From a checkpoint of a small multi-label image tagger.
Training: adamw at rate 0.00084, 29000 steps, batches of 256.
Rows from block 11 of a small multi-label image tagger, named by matrix and row number. Rows with one number belong to one neuron. Each number is 128 + 32 x the weight over its row's rms, rounded and kept within 0 to 255. All counts start at 0. Numbers have three digits each.
After each neuron's rows are labels from the 100 images, of 14848, where the neuron reaches its highest value: "strongest on" is what is common among them. Only what is clearly more common there than usual is listed. The data: reaction-diffusion patterns (Gray-Scott).
# fc1: MLP up (model.blocks.11.mlp.fc1.weight, 1024x256), inputs 0-127
# fc2: MLP down (model.blocks.11.mlp.fc2.weight, 256x1024, transposed), outputs 0-127

fc1.629:131135135168143087137031145117057133155148172181185089120080118171115105137148092099115149131121149130141071162148176092140106098077106137175149155157161106138103142167177213160135116132113120113213146130134117085154124077162061167157143151088138103124171118147100092110172101127099101120155106102123116125125127126112169107140131127160153137108097122108057166133134118041160158144186
fc2.629:132089141176147108166131112102146085193119143113117143167100114097136131154141183155164104104143174161138128130141102171132105146141171143176129156093084140109090058107173139083118137174121139108118112110147176117136123119107142113122154131077133098093110158121139075159081101122103156177168116066198158135145112104172123121084097096156132179146185100108117213088127116147094075072054
strongest on: feed 0.018 kill 0.051; feed 0.062 kill 0.061

fc1.583:080067046108084149122136126144160191125094198137104122167118129081104161129151137149133157190142133110153122181109082140175164150154126090115162161136100136166098146132146142112111168138091122119120114111061151140107167113114058121121118092157158130122135105079067111120119193139089096124073120094162056120155067096106146075190142165110157154120119074091054124139121109148071150076072
fc2.583:145158110120173155152162156191156187093142087116134139184161093185126067121117116169120155115111150061128096162174179114120160124152128079101094143100075104086096117212144112183116147140132121168084097118180128126084140097177175148166113142097155119128098111087145122091072133133113156090050105123099168103140132115117102094139142189114083061114126170108137063134123107111166155153188
strongest on: feed 0.058 kill 0.065; dark; feed 0.078 kill 0.061

fc1.133:075153130134119165140053181144119107089079168203147142140077130104151103157103113052108155093161157113100088145084105148110095074104091147169103132124123055211159156107163177121175148143139102143111125113130086081147161100142110129174131116107131147153162119133149106119230150146167085109129143071133094159144144149096205130095107097135151138123119119144054223105087124080114160124145
fc2.133:168140112216111060098123163104168096165144169103160151127118124093125129155121123077152107110187149110148129160176140159116118131132160124186121130080145159123098136128166077139148106126145134078188137122179159145134094136097100129094166171135120128095115144205122125121108095125165152170103117138114108106102124146111159186107170120142144077137153075157105197062155152112090089119152
strongest on: feed 0.062 kill 0.061

fc1.168:133098052146110069120068129118126124120238154165160175190120104143104113152140121119109133145131164132142128154112073115092125128146143072149120119112114139179102159104154120106108138145131126132086116169125112098144168117068100089087096106163135184142118125157095140135088118140057127121122135155111134103154214146113154110111207072155126138124179123102108135131177114142147208086139
fc2.168:103151128107207095109133128155101159111134137156129141174094099127171131124146164118133172117134068074149141211181162083155096070179090102104107129110137134062063130153087149150073124147160116119055116137171104115139173086138193116131090093116102089146136122144170135144128119161138136098104078117115101100119118122112107083085165175084148083109131163114166097152102148077163121178130
strongest on: feed 0.062 kill 0.061

fc1.34:111078094076112168147117117149019110177099175148153161128087110139091133117120154102109077149146164112167150175129161124093107109043128084178115076134137073140114141083127160170165159148105101124133119142173105125087095114117128062089118137114132101125145182108131122142102115163164169067129140093120149140149117136223179184149116184095105153092129158135147158190147099088098132106167
fc2.34:123131142102071175150069146101073170072050092143095110154149120136138082140136130153164052106117116131125133125153159112103155151104054121086091173196089128172104179106108176092119185069138063131076195134126149172142171137092066110170072105119086183145124134096101148112107179166159114096118202152174107098159144105078125072161108151107105156099143164107135089184102099089166186093119
strongest on: vivid; cool

fc1.501:139139113125121134109133105163081136172143101059135080118099071106160173146109150086120141202145195108174116124137087107136132097093135145124202098163084079140147166058106159173140101173114109164115111164141120127091105139173096129139136158141119066094146177077126080178059140119118111094153191133104113125163128136119134122075157160066115088056153169122144136190138112101117097097097
fc2.501:125151108100068140153107133114075142086113089104124123132152118141109127156167113131163096104097124183163133124148205109077108167114102143084136133144129125170176174119090165117146170077134077112102178179118169131171149170138062107183130079165118145133146160118097175081070160145175144149122196156128148125178166058093145136139114154122124137118120165140137080206082127151184198114126
strongest on: vivid

fc1.464:157156099101123179138123173127131140130170153090128141123102127173129157133110137106107089102137120099160155136128125136189054150104110157130161111196183105123077191108102151101136106126104075162131063115105174134117129135152136141109146142148057148114120097069195110159081201123116131117126139126184114100142197124165130141142137048133203093129055066131145105112114056169127127139153
fc2.464:104126133073097148146113124162087118089061160141055112101127135156136103120168104206109106083162156064157110138107142151116100155140103146127085103162140141120118178153104155130114134119160076176103152123071139178159170117114085149170084138162112199194122140159130140136158117134181084092081138159147122097106152151103115112109126087113073114153163157164098127157126108093146186154096
strongest on: embossed; grey

fc1.712:126114129130167157138089131120137124123105114133205105133077127123117188146212106161121127156125159082139082148138164126094076089188118136192131196161090148084160143134086143127081129166068079076146139121151063182167125115096100086131216166043111122107082136133113066143122130104150168094122137124179078130118128186120090089116115155150139117183118114111098062128118091060110134124137
fc2.712:141067144197071136112089143092159092149114138148135141082124126080159135092079152107173109144166101107188144144146111126154141092111160153109142156152099169108078124089149145125157106155140115100207151115108150111184111124104136139108131171108090112109118141184159124119105134155157112124164161164160075120161086104103184163116141117107092130107136106114113217086150154075061055102146
strongest on: feed 0.022 kill 0.051; feed 0.054 kill 0.062

fc1.761:107153089144093151170102144113063126144148128118180185128138097176132128213165175099128121130145115075089116166091115153158127075055074162100155114113088169170153128126159135149113103123122135187127172143150071118114138066127052100098179154088075151116146132098152085094130182102130110121125123136161152178131171126088128141094095112163155094126091154112136136118105137078177155098146
fc2.761:106111136105099134117163142152087096146149133153156145117122168182101106107121154161156138108166158139147119108059116175145151136098153185157058117118142124086175114145124166163136089141127161142132100127065105121048156077103097181124114103186165102124088097118132064114182087066043140119155103114128125096118164149093074059116153106151132135080085100125155150119140080135133099100119
strongest on: feed 0.046 kill 0.063

fc1.449:129128141149115120126143132100044194137071071116137144172062128164133125117082136097108135116154108160111142148163117198088172168129128077107213152145199160134101125095101155112133133106120112114120128115152072117089170095147096148086137102112122125127041129106107120131176095153173112104098134158087099116120111128122093169101156083148162130161102113082133116178098141150150122071110
fc2.449:101157131102163130083077098119146176126092144096126089113174123157192144112080104111110107154096100062141148141164125089146149136150093131088154110147071143120132119142135153136103127079144071110129131162185097169153103129119143124115140155086093157130141111131150190108084162178228088101110127180117114068152116197101169110148151161063114119120120135109117106173172133071157144119190
strongest on: feed 0.078 kill 0.061

fc1.189:091122052143142141180133157151079136127161099154131158170142096116140182144162094114092140163166131069134136095106135112127126111090115122105119120149196138113119127110096123071113145142185074169127179165196046070131122128114126097121172036117072178153163131135136015189085161118128135178160177135166106067142146152149124105150119119142168105158225132132137121145091116178080134143116
fc2.189:101145099120137088145125097138117073153160090196158147082175136140136161147154098154091157122143093178172129129083145107159092120142211151162117100108161088112217097090117155100156155162187174138153107180110113079121140161139138150139116088162166093109194151108159124157128106133107128171140098117118174172151151086128071100153108138169199127086118136130102154142085164143132149107070
strongest on: embossed; feed 0.026 kill 0.055

fc1.199:089069131138062162110103124188102105214070125132116124151139089084105201094123110129120158141117135098103113133139100137106190098140152103137129109104129165117140130093109113089153147225135172111135104124119127140122151097086117130132157092130139157122131173102099141154125101150120141096086146142146112108162105152197137121194125114128113147110132118096101133222114136158121134121197
fc2.199:094149068133120155156130121128136127163113157153107125085094135173170113093169095184073128152125115090154184128098124101129098108140190163156091123155151078116144147096152147084173130201096149132165134120116104147094143170071083158104190190133179142177152174204107181127099129163118110194093137121130163155107132113141127168163113116159127130190165098188057147070142188143104113110080
strongest on: feed 0.026 kill 0.055

fc1.110:132107114118119183111121137127119116115166169170141105140165096164080122118086065185104147138150117105135121158116117135136145121091105137180186169171153168157153184081089117119156167144145137118144094130132103179165158151149093096151113128130172099148146102070147064137142113160083152130138156098104128122150105146070127164117126056132188121088103167117112164147105099110187124103137
fc2.110:127132125178092082135103145102141100139131129135113193050118161136128129084131111133085175122163088111168153143105118118142083030082169148158078097114184126077150157156081124174161146146121143176183134121051118118122167171089130129102154129144127081172142162197153126137149097123108095179095100117120087157069085122138101147088180104130143056110162113176116160085123161118091073183106
strongest on: feed 0.062 kill 0.061

fc1.2:167100153124112117103181127119149067107160168101148072185204117073125128129068150085127123141148120058125139145083143133147065110129093086133135073155136139159147158122151111143120174159102117114104134219091137084157137160132074093084141096124171153116194146093165087145166136175132185118144155181097124136114119124124118121118153082120143086164136164100152121128173134106094163129151
fc2.2:125120127159151081061111124118158119151145128117143130097138151104159216108141107074127081152169107101151137146154165088133089082155123180147174066119137137144157131108133136109126072103132116110164151166156123127168093102126116103089122135096073124132141100160141165128155143181206077120157114152098086098117093137121149158105138174043170124164079129120101147154138134088082134128137
strongest on: feed 0.022 kill 0.051

fc1.157:135108127153102069115080110149056034130168165118114121093132127159087093143129104132098142134132136154130109202148121129121135126097163146169110118146150153115148086120121169145113119127058117191189085145155099076133155095130029088100165090098127080117161107144104055160115130178114098161119130141135123193144116113106170123147145100122149129118136113073136142139119115070077141151159
fc2.157:098088120138169177112178085144144077106076144109118159180124142129126172145075182120140098075149175122106155114136109164159157164154135107139145150104115133100080068112148098148111098125143143169103118085113133118152088073126179111172082148085116093112125122136156102136144083120144120113132148123112130074152102182128079109126080122151107168111156125079140152115130051125093069108118
strongest on: feed 0.078 kill 0.061

fc1.197:063143158072132143131129183138145165179157092147178101145108150134107142138171109134094125115148130112101102153067143150113174144100108149252134137128169129147096127138152143154183129144104156141116163154144101147197161121113065108074177136122167148137077141128080170113104174131147119127027125130116135170107166102106153132097109128107105141094070149111163124120133163089110128095206
fc2.197:137137142115080144134173137138057114109119120107128106135139150182061098171146132114177116092118197154179137094089196167114138182066134139153123138116143166196158149158138139141169125082116070123139147150094155164086159087085076171103147103207165129120140099094090099117146116071087180170129163103134146085095197102100084132132119095141127085141115080134178135107131097130178142096154
strongest on: earthy; feed 0.022 kill 0.051; feed 0.018 kill 0.051

fc1.232:168124163094107149090142157114039189129109117158128110136096109142150184176082124145145101135143151106149110157097127122107086093106119151163145146125111197171135114134158201160173138110128066145165117149126077138160146147135086135147169165085108193124119089128111086176126119194112089118122114123168149203136073140138109095164113108103132106196088100095170099115160087078066088143120
fc2.232:090133125112115122116127095157127177115105135139116156132146151087188144137111118164105103122088126082138131116130063086170120122152119120064104091167103113110078131161128118160069144124146084163115107120138102173176123137106200066145089207072112162166152158122166158133128114185186054100116121199082104126161068148098146131140114112104110114174115198109096093182103128118096109183108
strongest on: embossed; dark

fc1.674:123085095101138089143190151135115169128134142172168142157176106088093130137132150125092071104187096124112089186112099117068142164180152167115167136134104133138117146116108236141133113121107094157078099143121135138130121148164077124071132108091129081174146150185120119109130105122082109105143151139120140081149188128138160135182161085138168143171103102051216084090163090132064120196115
fc2.674:129137093139093162187145158140095106131085100152090111111106120121138142091143170139176083152146146134173114168135066128132102092159115126157135159143093110113108158140137200096152121136132131160171101152141151123180158114118082150147187147119100122117079168097140074134080140152140094194140164095150078119144101089117134152126079133111113146164144145120059191126120141077088103047097
strongest on: stretched; feed 0.062 kill 0.061

fc1.298:112121081122137174127124134133117120119050085121165055103071139181084155155125137163099143156155093122148129130129132129124112060165134193112107054151073102126135131150133183136133126204157105142104111203180137098087115114093132061146150138142165115151157186143104140084141119153147148123097128098119052116124102121161156156121133091051150133195108150099160112103131093143154113121129
fc2.298:101101119148117131073116143121171126147168180145078126049130138118142152129123086110088084132106120104148107068103069174135176097094135162157162069172090193155133131134120188123135151081125084119204147158109142121098080108113114111052099131150084139125163112128140077143158089088121087078141132144080130069086126166111182090075149114139068149105088107147133180131169093084108120102123
strongest on: feed 0.022 kill 0.051; feed 0.018 kill 0.051

fc1.333:138122128090105110115183091126099201113102105144144138172067137143118174111132105084089162173149151087122122155062098126114086109102108057208146041137159155158130147125141153153121120141107162109120143113189131093196095149114106033157121150081127099124111171075107128136157118169113182097108116076159165093113181134117119170091178086060104125186131120091170162165127143146122110104187
fc2.333:076150133061145157094097119087124137111146130113147138151104138105172180160126109057132111145068094137124140079125124106165134160119115106108156099136099132181157130101121158107080136083131094142104133157165095160160097100130130099086102105103086169132155149111094147191135122140179088101197157134078103107128127168147144133145119136079151178177084123137148120187054131142180185098133
strongest on: earthy

fc1.262:094099168089128162165083145179107154145129093094146147122075139139126115142107118129083159082141159115131164158097124165096137148115125114068134127121118151103132169149103138146183120152109109133147146118159043138171107147104119074143141093108153136081094119176133110252164155090154113093096122168103129089135125154125197107171136142073144179180132132133154079091097123183101127169145
fc2.262:091146050146154183095130116110153087100102180110157179121143135133171128099053139091129137143132102081191146142133068164177217114147121120159117131174111189114088133129176149130097104123171109134129132194139104132171087135097166130114087127110099141166161108165123142178174066143182099141138159167067130074099106199140139103102131060129083144124175093141156146141125082087172131062106
strongest on: feed 0.078 kill 0.061

fc1.625:111098121130138114158173117161132105086164209084106124113165132113095119144192116091111105160137139196155123091122188131186121141151112087138178098122154193167139163090149122072091154131132117172097118087132140092151167049093116129124119089093077087125140172100109129130219178166109046107102165119128146216120127104159145109145131112096140104180139064101163144146152123134145102099145
fc2.625:136141146077157156170152135147111160150117090135110122170126149116116158114126164128173084161106157128047095139102126102137134176134081102070186107126103098134162092160101143180107068083114152122130067089122164121174152115182145159128125156089058182125099119047154113138150137148192086098169097126095147165151172168181122140115117167053139144146076146113149087171153130112099149153119
strongest on: embossed; stretched; feed 0.026 kill 0.055

fc1.727:106054125124138153172137159115117174157100107168147143200062052143054066121160136099086080123167135149120146153142124126128135149149157074126149077082145149146139216178177134105069103116157144186109173080174185136111140053127105072142139103124144136166119163122086105124113168109166081155123113123159114147181182181097122158142156178090122137109108119110181128123129118123100127108187
fc2.727:024121169052136195101091132145128124095101178123097117155083097082178176175150139092110141164090140146201168124146115109146137121134118072126167125156112152164093132130113170113082159138153081166093151141146125159160121094126117053116104120066102162138176144142092141151103098156150102109110158116119094092149108143124122118141112127115093127146159142092128125162104106131203177131123
strongest on: stretched; feed 0.039 kill 0.058

fc1.538:130114056148124138141065106188162105124084179108208132126159129088091201133129155144124120184108138141136135112124107120100108164107140129117168202114085129120147131085068113120111161116137106147128097164108129077103181123139142122172135123156134137134134147083109125173104116129147076140116174089067213161135109098123146155068138182114139098139136131132092181196147171050137199142136
fc2.538:110121149103101126189104123153082172116096097137101168155113137199111144128089117144112113118100116131067119114141115093104150156058132132065118125159147072127174166159076136181132143052074100164079143077087123198130175106108091089210089139114089178148121134104108113079139114124193092091108138153123144137155142115102110119187144103109107101125090189117145073171157134133104162162138
strongest on: feed 0.046 kill 0.063

fc1.43:128124198094159145167155187134149151078153216154150096133132154128133175133182122152100130120149170160145083209085095172095113115125145111151110171151140086129095130105135175118165120141094096102138129164084083103172097102170127068162126131081086170155114174114152129132153158176068107123140125077093155142124185123096215181123154097091157115126121125077163195172105060086107117180093
fc2.43:130107118114100165141114156073145096150110125148119111145122100220105105096073124099096169149136138150140144147114114152112124124136188145148072189092142108094193160102116149141142152170086135121140115103085080129075129112118076172106180111173162090079095135139126123112126115112075164123124165061146118138110179103104094116180154131145135144111124090156150143101137138108120119130141
strongest on: embossed; feed 0.058 kill 0.065

fc1.284:054122131090084137132127125133135218125105186202203076102160110068126130150180172112099156174096161070148139162141130128094136151120121113130097110095039113096139108151163179145167138137082116140130094155067119135172113127095131121088184084096161089142119130108136118112113076142163117075121108111168147157153114091145157115172149062080150155158117140102121124159123128100107078112142
fc2.284:134131129084118163163164139123104102088080130163147095189064133124152132175131194101188091119108138144135174103101135142193105168166149128154095166087119134117103154170163130104093113122146135138068103125134150155154146097061107140158094149137129179095117145105120134151129144103129135156175158097113069102152136132129090154172082079102183138136146121096121174163100099130163183067109
strongest on: feed 0.078 kill 0.061

fc1.672:110110144145121152120077152138112106153148169134157156136134107111102141146121148049111142136164144142157115146134129122147084115106150178194140091122066192184148129117100118131184158160095090150077137121111142094145234071068081118082144110122111144101164142031110104149086140123152162113108142140151121135137116068171152096103133125135135131122162191088181095133132106114110200110170
fc2.672:169132121142112082130113157101102151139143092072128101152095200159085071160157149136165109093130145162115111100157176132064103168065095126095115123118160140170182157134085130119151152107115087109098169167117111111147169182138110147137100095178151121169104139117089132048082174098115194179097137148159177135115145088100103138151094084142135093091126132099203074185137138170201179067150
strongest on: feed 0.078 kill 0.061; vivid

fc1.460:109079141165103112158074132160101086105127123049123154115103087112164175130144183095118081152166117120136161143097150170131128104107110107164113116148175175100134143150118116114164158139095124134153150134145108073110133096112129113156146102107108192102123163115146129163148162130123138138114169124074088168156121154095120133109169082100145095142152139103098200107139098101118109173116
fc2.460:138138141121156104150144155196130135144103161182092143140076076170130145157139155135153180140155111132154101223172169174091095087122108131193104130091160138074088137144108143134134122123107120139125160130134140104112180088171104142170138055174121089116084128130165092090113136073101159134091090087160114118099113113114106087065145194125148098086113159103138168103142121114116191206147
strongest on: feed 0.062 kill 0.061

fc1.158:126074083136087135119144101168151140157154137160102071119130112077153102158149124120082159178083153149076088151137157115081121173099147151134152151167158090120132133122103165142159148134128119113155110137099139131108098117111086144097177102145139097111080209106101091150110150091101103101128126065088111077139087096158149140156136136100171151117133105086113174111107099132105140099162
fc2.158:140168052119170189157141102121140153092076120112102093177143143181156096150100122183136067075148106079089123149192142127122177162151099108098097131165058112128149096137131170154091123106144093138073169141168088133162122146153163131207067128092101170176112116116092146117103140162135115116078143164133192083155157124073135069183128116101087127061145150122153092204117061099172181135121
strongest on: feed 0.078 kill 0.061

fc1.241:171133140133114138198136192114144114129132181118141177174113086156147138180090107164050109113173105131173098160070123145126155051133103099168135126175102103132151143123137157112123118108118163170147157137082131128119144075128117109084157089089076173152110146084161090138106100111123145116142145116160163087147135108119154122082183128105170124073110120122174105174109097150082096147156
fc2.241:100125135054075156167131129165074130124142112203101097103105097112179088132179083177131112142077126154167122100082172094135108139158089149080090043149124127174141177148126195086128177135176081112116111127122145174122168146092064110150141110137124138115182175068142103117108148140127108115167152147158099099140158070069156132146098151126112160180064179130101117182070158136139146115085
strongest on: vivid; feed 0.058 kill 0.065

fc1.238:157065148125074096116182128138144137129120088133141150192084113114103135122140183108082092104169140161112110168089152101097134137140160124141142080145092184121137155119074142124131099122070086162096170149156119148152121114156086159111158108086080145089127107146166126142144104142087189089142139171102152118149150118104124115147151142195143134105103131021197120094173105167106127187163
fc2.238:124125148128076083141128151083110080163122150140127139116112129171130120098100151116127158151152129136186146156120064180124106080128190195180059146154149129094100192097109170066164176138103111124186103130112108147098155096069075155144180150166160115092108127160132083125111108090099132153124206131156061078097113105054143131161137099121118162147124111137078197126133119095108104073130
strongest on: stretched; feed 0.058 kill 0.065

fc1.492:124143079115035113135172110149108104110183137132131131146118098175129147202122035130129166111182122082119139089161165144116142086076129113135171101150169117109150096039086135095149150144152094183122138167160050166119140115136128098144183104133154145133110094143151064152125159116088145117117187083160131133147186142150125146151103155147183019115224110137141160134100127139133143104104
fc2.492:068133088091122157131174124214131119125212118166169126097139131138094125173126063165124152147122123167124120117107157127115137144151143079153167099097128093116176092114147134133105132152197174147087126184140125077096106128210115124125130132132129157117143079060145095119144095131094186164117099116082183146174141155134136098129110173186155150078109140111087115120098129137158152144126
strongest on: feed 0.046 kill 0.063; feed 0.037 kill 0.06

fc1.228:114147194149127159184096174164152126200163147160126107250106127094115180127125140141107104111130169093136112181076113088164133147112108098103165117150130086115112127113150148125182144173072125104128107154162147111093160052100145139145146122098144123156167166131171153122101058132159096110099104176128136148130121191136135089150136118090159111144105142123231152087138056139100112158146
fc2.228:170127112105177116168135171145140188131130077128150093177131085159129083087132114185122146131131104103066081155141112101104134169164110117086089134092105080092153098153114131152093144135123148110129053060180137086137170126182151174151155124111159162113122103037179098121062157155144144096117073135184156148157150141118113086113137184096132130098115171112102077165160188123128134154149
strongest on: feed 0.058 kill 0.065

fc1.190:068123126146044099133125115116108173112155095112133122083192095170166126200132096143115117166156166101151065138143109123128126051126155088220153154136106127151132113079153217152143133149087140170127132065234108068138176109093081155146162098114129097125131122134095059146129125163109203119154113142134140101165111152126096118114132062171154116125159140153103115126130119183098127144162
fc2.190:095134113093147196141176117196134169099151101161109135126176112157063127102105091164089135121096183134090129123074116121110201133134117071074165112143145129096182089166073127196130082117130139176121097117111088075146124102230156146122135146091094133147104081050151088116142104129131115085104112165095203102150157187118079103116132167140069105126065150099137061142122108119139138163134
strongest on: feed 0.018 kill 0.051

fc1.443:145113150150084124121094128138146119102118077133156133112104073123128143120117124151097087168189173143157153119118145171077119034151105133145150088124103112169088077052140188100139136108174122173114102122185075076127201084110097134115193038143096130099105144149116110125119104124082169111130170157119167102142134116103113181160165107201148050134198063137126129133121123167144087160118
fc2.443:118145130096103134183212120218118159106182119151150125104155138159060120170116025172113152138126165132082111125113155112085153170127139077120168116129147111129179098150120095187120090119131172139079131140104110116088126121216124146161118107142105162164081088086128110092166119119144165135095114133104182159145168151141126112135134130161139111070093163150118085144123126151155158182143
strongest on: feed 0.046 kill 0.063

fc1.526:136122159098139089146152176144109175123177142183128151139171067154087129144128115131131073071133158065087168190091090173101175100114124101117194124132114109128153105107099180090164151113141131139135133180181109138142167111085090103163107127156170139088100156187092097161128081208091150060145147091128180118167115118132119156197152099124129095085141168121087178154130119117088101156140
fc2.526:139116107128117130165158171081183131119130146122096118161090110113052160119132099090077112131102196131083159103102092153088172179080153088184180178138096132197190107153157121126182119107066128151162143111085156129131098093139071133069167151144121181126077096125045072150110110101124152128142106089135176127103179161176102178107126117135099128160122082152146133079167136155156124136159
strongest on: feed 0.058 kill 0.065

fc1.122:154143098048124136115162095092075127120179161113113088160132083114133128149124149122148118138119163149234083094135094101108076138085144133147135118191112118148126139073108136152144147129136118132084115145172135139101113126176121122076164172136125121102148173097158100097110166095109139102127158138114112118144129187197136136121183139121121123131144164092116163162199093137144102067104
fc2.122:107127126071092163168097126162069112129148126137133098094078147098166102165159153161188098110103119186200107097098192128132085142144089149103122103142128135148149181143116184083120162133166102117108140186107162117172166178148108131162105076206108138128160194113099113130110164090146138155171155123137141152169137086110146102141087098132140151108109159100141130206094139152183189078069
strongest on: vivid

fc1.610:076127190126079142139122172225113154134127126185120108141024105100137162142152036163111115136141185170141102162129072175102118096149078181195136145098135133098145109119110192082189128160087155168137145090078123131167116101117162116115157093118109107086114120142114166096119083137135155097134150100154081133114098139161124146171149095089171125112142108118128155119050121125119136137072
fc2.610:111108136099169140116130157102171108189142117128138099152084143144080191119100168114153107166072123176090152127124115143071109162125133140155195186112124107131185109089065139110135075131058173098121079119135126096138103098189137151045159145107131089089070099124120086121125133089150163099177129067123148149135199149190099103115130146114157174102085098093184135113167149114128126095143
strongest on: feed 0.026 kill 0.055

fc1.591:121057146136104103095098146125144157217171111130117080206139099132137134159092163116134168112107106102137150183098162143137171075133123138122159085125130143137138126136119133152123155218090185179162090105103143117110159113094063151159152097131182118119113204100128108122127139128076061040083109144141106161124142184080113162181148155143106134085190108121113121149101130155101172158153
fc2.591:137149144138126086137095127118145160205166130136115115088115139110150144092180081159113148164094093141096111106161140060108043128125087148103121107114206067111157151102079135097123186147093142101176127112091153137117180184120141112094191144110157109115168190144142133097086160175135115149119109122120135190094110112149140176146122152115120120174155154159101106127119203188083114145098
strongest on: grey

fc1.390:152092121109103195184124167138146168163132117118162193169122056111084126111124095153123095167115159148154115128128130086119105050099115095142128108162167107119103172112148120113124184173133140106133118201132143075098124149092112115088097109147110124144116151094089098223127130093152099059131142114081123135188142159147140134219183125099113129118179140090127172188108077102077113140125
fc2.390:187134152123131105112077149080124132092054093175152117150115148125097085154146104142159124134104123162132085129166149118073133135151099092130126121085198118182126167074119128082121154100160130103129159107164150173143163109169081100133114143077113178098120112076083147134117150156164180148121167130181096097124164125112145106154150151112173164118143138136170097146090137121163173135111
strongest on: vivid

fc1.752:149142134127137124146070146145143125148157116123134096175139117127113126168100184191113076129150142093145107129147114118081085135165110115119118145130113100156122107116096164143082169162083116187177123115138091095162137192120113112132156104089134144121143133117171136139151153112147092120125180084143126153139147181115116215108113139073124138074101161108091104152119126088049209107115
fc2.752:138073177126147115159102129158136057145149146163123166091121104124129160103126165080153194093140108171128111144116118138148098096133147107119148124109143133084092127147114115166157099138119168113147123106129151040161097114141163113136111017145131032088187074163211132121156108103119142129155101090115078160166095138158135140062120155109149117133095115125141168080099149147096064158155
strongest on: stretched; feed 0.026 kill 0.055

fc1.145:097150121142148142118127135142146103148155171123082133137146123107148195202125098111128154106142118123147059099097071189112105133113102082133129112212173107134131172114109129146142153149130104102124115131120131085123140087106117166113133137077057172071133122109107130149181122222179135101100127082142111116137067132098137197101106145151165109108117112104129159142149149109098156075138
fc2.145:163184121146110124129164136136087150089113114144175081119122105099132100115134088103128121147159106098122144154115153090161150132156078125096090149114148155164135138123169109109161153102145118114088125120158159136157145179074078137134131138081135169154168135078119193123108234255132119141122141165125084113158105167075148179198125138146166116168202105110085103117137155146138139144113
strongest on: grey

fc1.656:092160133084086221147175148126122142078135141105149153155154118158106120121175080136133155127137177146136152156101114126162108148091051139114162119255192117146100198127074173133163151120141031096118208151174082111133118024184073120138122105120064119125148116127134118141134147146135160136140117108142117098123145121139127073104148129186184153093128142127133123126121015079142122131123
fc2.656:074114137101097202095143134133147121033126162120085111111140109138134125133098104100067110169128117087148154119111105124142181145139149104113136133126094215112137113184113151195132115120141090156119115114080089130117072070135122122109129137135062150150121054177131135131180066151115091088103088122111116049121140183110134126135149097127083097158118103106106122105135128066156158168174
strongest on: embossed

fc1.78:081149178126103145154074197161073105117127153179143169163111126162101085141126129083099166101152112114111119170104152149068092096041114138084145153099079174088146132120114166172150130157109131155149131104134094050090162083186120139156133114069158056120155108111186148144147137100140150117093139092131129177147132179138116084123127146156133131086124119118125169123164126140055145104131
fc2.78:105143113168163129071136134114122109127136166077128179119094171110129164137149151092133119149184109105185162156112127162164143078113164140186148089138130190088110089152139139159108062126164121140129131158144101124114089102127129131103085133162122139157099086206109127175217036103096078143119073133071105098052120179150122113068152049124123086129164061156136178090146126095167120099103
strongest on: feed 0.078 kill 0.061

fc1.653:076126153120147120210060199140146124137149094121165125141095089133174132160191102102088170089163162080180094142101143132128156179077144120124095110083140098082104178151152122090140095156127120137123181104095082105161107166131106048098181122064147101125116150130120108158047157129181116115087136129140161138155099185111080110144148157167186057100173128074059132172161150108127182105138
fc2.653:098125116110101130147099165112112132120112118101160112153146134086103110161115136142204093115087167185156148113123146140124168137099102110134147159200075171180130150105132171065092163093139068097112155159149188122189142169124116086116111078151095142130164095072107101163112129127126161138164181130179180100141125123134116112085083115097120168106138150109199115182125100133195146039113
strongest on: feed 0.062 kill 0.061

fc1.68:138167130039147145176182176120113163148034184137154096133113131078168187142115142125108071114131171086217067173162131104145092110099112140153132096142082107159108156148084144115211173127099131059163144164140110096191115082116106055148110119107095147114160150091085102124132111153111102106138133134142141143113104147136137086128158141114132090095056162071100173166192122153104084115142
fc2.68:090150109058108148140106115169058179126141115158107086139103146136152112171173117175157106139096121143159128125113177102115104137132099135091104106150116101144115179156102178115083169115147073159086134155112110188150181148145107095167086125167126182143147175082093111109130145110158132107140154160115132122162153061074116112180106125108116121126103187100101074236081109127173230120124
strongest on: vivid